Weights of a small segmentation model.
Model: 3.76M parameters, 48-pixel images, arch unet, norm batchnorm, activation leaky_relu, widths [64, 128, 192].
Training: batches of 64, held-out accuracy 99%.
Data: trained on drawn branching plants, 72500 training examples, 16.9 epochs.
Rows from block 5, named by matrix and row number. Rows with one number belong to one channel. Each number is 128 + 24 x the weight over its row's rms, rounded and kept within 0 to 255. All counts start at 0. After the name is the row's rms in percent of the matrix's.
# convs0: first 3x3 conv (model.mid.0.convs.0.weight, 192x192x3x3), inputs 128-135, a 3x3 kernel for each
# convs1: second 3x3 conv (model.mid.0.convs.1.weight, 192x192x3x3, transposed), outputs 128-135, a 3x3 kernel for each
convs0.152 105 [110  93 106 129 124 128 119  96  77 131 120 161 152 151 151 159 138  98 152 128 145 142 152  91 135 158 162  90 104 132 142 138 121 146 138 114 132 105 108 142 116  89  96 174 130  90 107 137 108 136 142 101 168 132 125 116  96 123 116 116 139 114  64 122 141 143 133 104 108 153 159 154]
convs1.152 104 [126 141 137 138 133  98 144 141 179 142 129 140 144 115 137 114 150 104 123 120  97 107 122 110 151 120 121 151  76 118 158 149 124 122 114 135 113 128 100 143 101  81 163 147 111 139 126 111 127 122 134 114 134 116 152 159 135 149 134 120 115 119  87 136 113 154 130 116 148 141 139 123]
convs0.153 104 [138 178  96 129 123 173 134  98 100  92 138 155  77 103  71 130 129 116 135 145 153 141 112 119  80 175 154 101 149 148 130 120 128 148 141  90 112 138 117 126 130 128 119 151 162 165 160 145 114 133 161 150 125 130 123 135 146 101  97 133 141  96 111 125 122 137 133 130 153 103 145 118]
convs1.153 102 [172 155 159 144 133 146 139 133 152 125 123  96 143 129 139 159  95 136 101 104  96 130 137 118  83 126 152 104 103 136 155 150 132 122 139 140 103 105  98 109 108 100 119 140 153 128 119 126 116  78 116 108 116 128 156 175 114 130 111 148 132 137  81 118 108 133 153 142 142 112 109 129]
convs0.154 088 [ 87 124 114 139 136 138 162 136 113 156 111 161 108 116 122 109 117 147 112 160 149 129  96 152 138  73 138  90 120 109 120 130  92 151 102  85 156 146 108 130 119  89 168  95 106 151 105 107 103 146 116 120  83 125 123 143 107 156 177 135 110 116 104 137 132 129 116 100 137 144 124 114]
convs1.154 122 [166 130 154 141 137 135 157 129 138 134 122 122 130 137 129 126  75 164 123 146 147 120 115 133 104 106 131 123 132 142 129 120 179 146 183 181 136 149 119 154  93  87 133 158 118 164 149 142 127 111  91 177 143 136 124 134 149 146  98 151 127  92 139 141 147 112  91 122 124 127 156 118]
convs0.155 090 [109  56 134  93 156  97 111  96 107 126 136 125 146  81 124 117 129 125  88  91 126 135  86 143 187 117 112 157 156 143  73 103 158 121 102 127 145 164 150 169 155 162 137 123 140 110 145  66 111 150 154 121 169 133 136 131  85 141 125 118  98  86 122 126 120 107 139 129 171 122 111 113]
convs1.155 103 [154 126 159 147 125 127 130 141 103 133 120 157 137 120 129 106  74 137 142 106 158 122 136 104 109 107 123 104 139 167 127 160 163 126 166 184 150 153 125 102 115 106 149 113  83 159 125 140 129 115  94 163 141 166 112 119 144 115  89 107 151  87 131 111 118  76 106 111 132  97 118 117]
convs0.156 099 [125 125 117 114 191 132 121 142 107 143 121 119 170 157 171 116 116 174 125 162 121 152  91 139 131 124 123 122 126 117  97 135 124 159 117  86 128 130 121 138 123 107 123 101 138 117 102 129 147 187  84 112 119  93 140 151 101 123 132  99 111 143 101 117 147 105 113 138 135 127 143 101]
convs1.156 107 [155  98 111 108 106 159 149  76 150 148 111 127 103 107  73 138 129 120 137 121 125 110 125 117 105 129 121 139 135 148 156  97 143 130 112 102 129 126 141 121 117 103 154 149 139 139 113 109 160 117 113 135 144 165 121 129 169 128 129 125 123 127 134 130 133  98 146 129 109  93 127 111]
convs0.157 095 [102 103 129 147 153  99 108 135 112 119 126 116  75 189 153 179 146 142 146 170 167 133 120 113 101 147  97 103 127 142 100 117 119 167 141 110 131  82 111 137 141 162 109 161 170 144 123 146 142 173 137 146 157 146 122 112 107 148 115 118 123 133 180 109 128 128  95 152 117 122 142 110]
convs1.157 105 [110  89 111 131  81 121 118 121 102 116 151 139 135 118 132 166 131 112 136 121 143 140 106 145 151 165 121  89  83 133 133 158 141 164 123 118 142 109 145 131 158 116 134 139 161 121 115 128 148 147 123 135 140  93  96 153 153 132 119  88 170 157 105 140 128 150 121 132 123 128 120 161]
convs0.158 092 [113 116  79 152 123 119 114 133 132 142 181 140 106 141 154 102 129  82 116 138 138  84 129 151 125  97 101 119 148 184 136 135 143  97 136 108 122 155 141 103 129 151 118  93 162 129 125 104  99 189 115 122 102 146 139 116  70 105 114 136 112  91 101 123 116 134 123 102 150 113 136 118]
convs1.158 102 [155 143 135 168 132 132 149 143 143 123 142 118 113 142 111 104  63 145 142 151 150  98  94  97 130 120  99 121 153 113 113 147 194 141 147 163 123 140 115 121 100 117 161 101 140 129 142 136 109 135 102 156  93 147 125 132 135 134  97 168 145  96 160 107 114  95 104 119 159 100 129 103]
convs0.159 105 [159 146 133 126 138 148 142 107 157 108 104 143 116  96 118 156  71 136 133 143 139 122 119 115 118 109  75 130 116 165 132 135 125 134  95  93  77 112 134 105 126 148 121 126 134 132 143 107 149 166 138 138 166 123  94  96  90 116 114 102 139 112 114 124 131 136 112 113 156 109  76 118]
convs1.159 105 [ 99  92 139  79 110 118 145 177 130 103 126 153 114  97  80 142 138  95  77 108 115 125 111  97 104 125 108 178 175 138 183 102 106 139 122 136 136 129 154 112 111 144 183 119 115 109 135  96 131 108  93 157 112 108 122 108 121 135 134 127 130 115 124 172 149 140 160 130 112 117 116 135]
convs0.160 097 [ 92 138 183 155 154 181 130 135  85 177 153  80 140 135 153 125 141  74 164 111 111 139 149 147 127 158 121 156 164 157 100 150 133 121 132 138 140 108  84 103  98 131 136 104 113 112 147 158 142 178 114 171 139 122 106  96 108 136 144 142 110 150  87 101 137 113 134 120 175 128 133 149]
convs1.160 085 [154 114 120 120 128 159  79  94 111 145 116 137 125  93 147 171 145 125 115 140 156 145 136 153 215 140 152 139  99 132 157 114 142 122 123 116 123 130 166 160 114  84 170 144 153 153 124 150 139 143 136 145 144  91 127 126 126  83 133 123 138 148  88 127 141 170 129  74 172 128 141 145]
convs0.161 102 [176 157 144 133 104 122 132 166 134 140 115 149 119 152 120 183 133 143 117 113 135 115 158 178 159  88 137 127 150 120 135 142 104 111  99 117 141 116 127  90 135  64 125  97  88 136 143 137 134 124 115 141 180 144 122 133 125 117  86  66 143 124 123 129 136 109 136 137 124 118 126 130]
convs1.161 095 [160 148 162 149 164 116 117  97 162 106 119 118 102 107 107 127 131 123 139 131 119  80 139 114 124 164 141 172 176 145 100 106 116 173 150 139 142 170 200 145 136 101 144 121  95 153 136  83 142  89 111 125  95 103 112 114  72 160 149 156 117 137 151 151 165 143 160 174 136 125 136 114]
convs0.162 099 [134  91 133 127  72 129 136 120 149 110 172 143 183 176  86 113 121 148 145 136 109  99 136  74 145 123 120  93  72 123  84 112  69  43 144 141 130 113 121 138 114 134  93 119 124 139 106  81 122 112  91 145 106 138 144  97 138 148  96 185  82 111 183 109 135 130 115 115 128 121 105 123]
convs1.162 094 [134 162 141 133 130 137  88 148 107 102 102 133 122 126 152 165 122 137 126 144 145 119  96 124 109 126 137 124 110 134 130  95  96 179 143  79 147 138 156 149 123 145 164 106 161 142 174 101 120 182 125 140 129 141 121 118 107 133 107 157 169 114 138 112 107 163 111 126 175 127 136 106]
convs0.163 109 [175 169 177 187 152 131 127 122  90 103 149  96 109 112 130 103 155 139  96 115  94 153 126 106 131 150 133 212 103 117 164 130 140 118 156 103 151 140 140 123 122 148 138 122 153 123 132 114 116  96  80 124  96 151 140 141 176  96 122 144 127 135 132 101 116 127 115 128 111 130 128 132]
convs1.163 103 [ 85 107  86 142 166  91 124 146 124  70  60  59 158 143 129 151 150 133 117 117 110 144 172 179 124 141 125 142 131 103 158 134  88 131 127  92 138 104 108 118 103 147 141 100 147 145 168 135 146 144 155 116 118 103 177 130 145 108 106 171 129 133 166 150 158 185 101 124 151 118 113 129]
convs0.164 095 [140 110 131 131 175 105 131  91 142 132 150 141 109 149 140 124 130 100 135 125 132 147 107 186 138 129 137 142  75  74 137 137 118  82 131 105 124 103 118 108 157 102  95 124 106 155 150 192 147 110 110 115 148 106 128 125 151 132 148 135 140 107 150 121 132 133 123 111 123 164 134 137]
convs1.164 083 [121 120 129 144 110 157 127 126  86 105 123 145 105 127 126 166 182 196 119 115 121 113 127 117 130 173 146 118 106 145 123  86 102 110 142 149 126 116 126 112 132 112 132 142 102 118 136  99 132 115 146  54 148 147 173 100 148 102 142 109 117 145 130 125 135 155  97 166 157 182 125 110]
convs0.165 096 [113 155 143 164 139  83 128 125 141 198 154 102 139 168  91 120  80  98 132  91 134 111 169 108 135  81 142 117 124 178 136 185 147 156  93 106 115 157 154 164 118 126 125 137 102 150 121 135  91 133 160 121 100 153 119 146 122 129 141  95 120 126 107 127 154 137  94 131 106 102  91 130]
convs1.165 088 [137 132 116 148 174 160 117 128 121 121 121 138 139  78  93 134 112  67 121 125 124 138 122  90 111 131 118 146 155 142 135  95 148  89 119  98 127 144 173 114  84  98 127 130  92 137 161 135  67 146 160 109 125 179 119 156 146 100 104 190 144  96 103 122 135 152 128 134 168 119 119 137]
convs0.166 106 [111 196 171 171 135 146 138 151 146 123 123  64 171 158 125 163  86 180 157  95 115  97 141 154 129 122 165 132 125  89 172 149 107 177 113 139 127 146  82 105 123  87 122 119 151 106 124 145 123 151 149 164 137 102 121 133 163 104 149 116 118 162 102 145 133 114 128 116 125 153 136 151]
convs1.166 103 [162  97 112 151  92 103 153 131  86 106 129 104 123 104 128  93 148 163  99 121 145 177 148 115 165 139  93 135 136 132 139 120  92 152 144 104 118  97 168 129 130 165 151 138 118 102 111 166  97 149 140  64 133 120 123 127 124  90 165 125 133 168 157 170 122 110 141 146 135 128 164  92]
convs0.167 103 [ 94 111 135 116 120 124 101 134  93 161 173 137 144 117 100 131 155  67 147 156 110 146 128 150 149 163 128 122 172 128 135 148 120 105 147 146 170 131 126 138 104 127 134 128  83 121 146 100 120 125 105  92 160 121 104 134 153 119 152 131 134 140 104 130 129 155 110 160 120 112 143 139]
convs1.167 098 [140 122 142 149 107 211 131  90 181 141 142  90 137  87 115 178 114 144 173 127 125 165 111  85 112 134  81 134 147 150 133 118 166 117 119 196 158 166 148 142 140 111 147 145  90 115 148 173 133  84 112 140 127 128 137 112 135 122 156 126  92 148 136 126 134 154 112 121 131 111 110 121]
convs0.168 102 [132  82 109 132 124 122 121 155 172 106  83 112  64 104 101  98 138  79  95  90  77  81 113 140 119 156 120 105 136 163  91 112 146 156 119 111 121 138 169 145 154 113 120 111 140 166 109 125  86 156 136 136 143 141 129  88 107 114 122 145 126 110 155 116 144 112 129 153 127 144 134  91]
convs1.168 110 [131 115 153  99 151 128 112 142 144 113 135 155 138 128 131 138 109  92 193 173 149 150 144 134 142 143 137 163 158 149 117 109 148 146 152 175 145 121  82 148  93 120 156 145 103 130 166 182 112 104 101 156 164 136 114 112 116 173 148 134 211 105 129 122 111 104 134 114 113 126 125 144]
convs0.169 100 [128 146 119 158 108  47 148 126 127 145 131  95 137 132  82 133 130 112 133 140 127 145 170  76 146  90 105 112 123  61 119 186 139  77 169 141 106  98  95 149 126 174 119 106 161  94 111 142 113 114 136 142 162 147 120 119 123 126 145 102 129 152 148 120 133 125 102 139 112 128 126 134]
convs1.169 107 [128 121 149 134 105 138 161 112 153 121 106 136 161  71 127 159 140  74 135 122 115 132 112 105 167  93 124 110 107  86 121 116 118 116 104 156 167 129 159 122  96 112 112 155  86 103 115 125  83 165 141  82 161  91 115 163 103 180 177 128 120 147 119 140 100 148 106 115 135 139 138  98]
convs0.170 095 [126 126 105  97 114 148 191 145 119 118 110 160 220 159  86 190 137  58 150 104 140 138 122  99 134 187 159 120 100  99 142 109 167 138 167 135 133  96 122 127 120 105 107 132 181 139 171 138 164 112 165 132 135 129 126 132  98 146 116 117 125 130 119 138 121 118  83 119 110 168 113 105]
convs1.170 104 [139 134 116 148 114 132 144 135  96 159 128 143 145  73 148 108  91 109 130 130 134 143 135 134 141 126 112 151 120 123 166 169 206 155 130 130 106 137 124 112  68 140 155 156 179 124  80 145  82 110 102 150  91  68 162 161 151  73 141 148 102 107 111  95 115 144 147 152 105 139 171 124]
convs0.171 103 [115 154 150 155 119  96 123 135 142 139 112 105 188 108 145 224 155 144  93 135 115 136 119 131 156 102 146 139 137  96 130 142 137 125 127 153 138  72 170 149 122 125 154 118 131 146 121  99 123 114 114 135 144 102 152 115 147 113 121 150 152 111 139 147 108 135 102 136 102 157 153 112]
convs1.171 106 [106  89 106 127 128 123 135  81 137 107 106 119 129 110 103 172 189  89 161 120  87 136 117 161 103 150 166 177 163 133 147 113 139 110 120 128 126 126 119 161 144  77 154 143 111 133 124  79 127 150  74 135 165  99 164 119 129  98 152 123 119 146 130 100  93 169 114 129 103 114 108 139]
convs0.172 110 [118  83 108 160 151 140 120 111 121 115 116 140 106 118 132  85  96 166 110 128 123 118 118 142 113 117  97 120 108 111 120 111 145 110 133 136 111 142 128 129 147 142 130 140 125 120 166 150 139 123 115 170 161 102 122 132 169 135  88 101 125 112 115 137 122 129 131 124 144 137 122 135]
convs1.172 103 [108 130 129 117 124 152 159  93 106 121 106 119  62  85 149 118 150 149 138  66  84 150 104 138 118 171 167 171 124 160 165 115 119 133 109 122 124 160 129  67 126 146 132 124 123 133 103 135 149  86 102 129 133 147 126 102 127 148 192 121 100 147 129 118 114 125 156 118 145 140 107 127]
convs0.173 106 [114  89  86 104 114 149 118 111 120 165 118 106 164 136  73 138 105 135 140 150  74 148 155  91 156 138  70 169 174 155 123 151 134 113 160 142 140 124  98 144 122 136 130  92 105 112 120 139 132 129 124  97 156 147 139 141 121 134 134 119 119 128 108 142 144 119 130 105 129 107 105 110]
convs1.173 092 [130 123 157 158 110 156 132  92 158 165 106 131 187  91 121 147 125  85 141 122 129 134 124  91 136 148  98 108 128 129 144 146 174 125 141 127 140 118 125 168 147 124 104 154  78 136 177 165 103 144 151 127 134 115 119 111 113  87 130  93 120 169 123 116 118 112  97 111 113 146 134 135]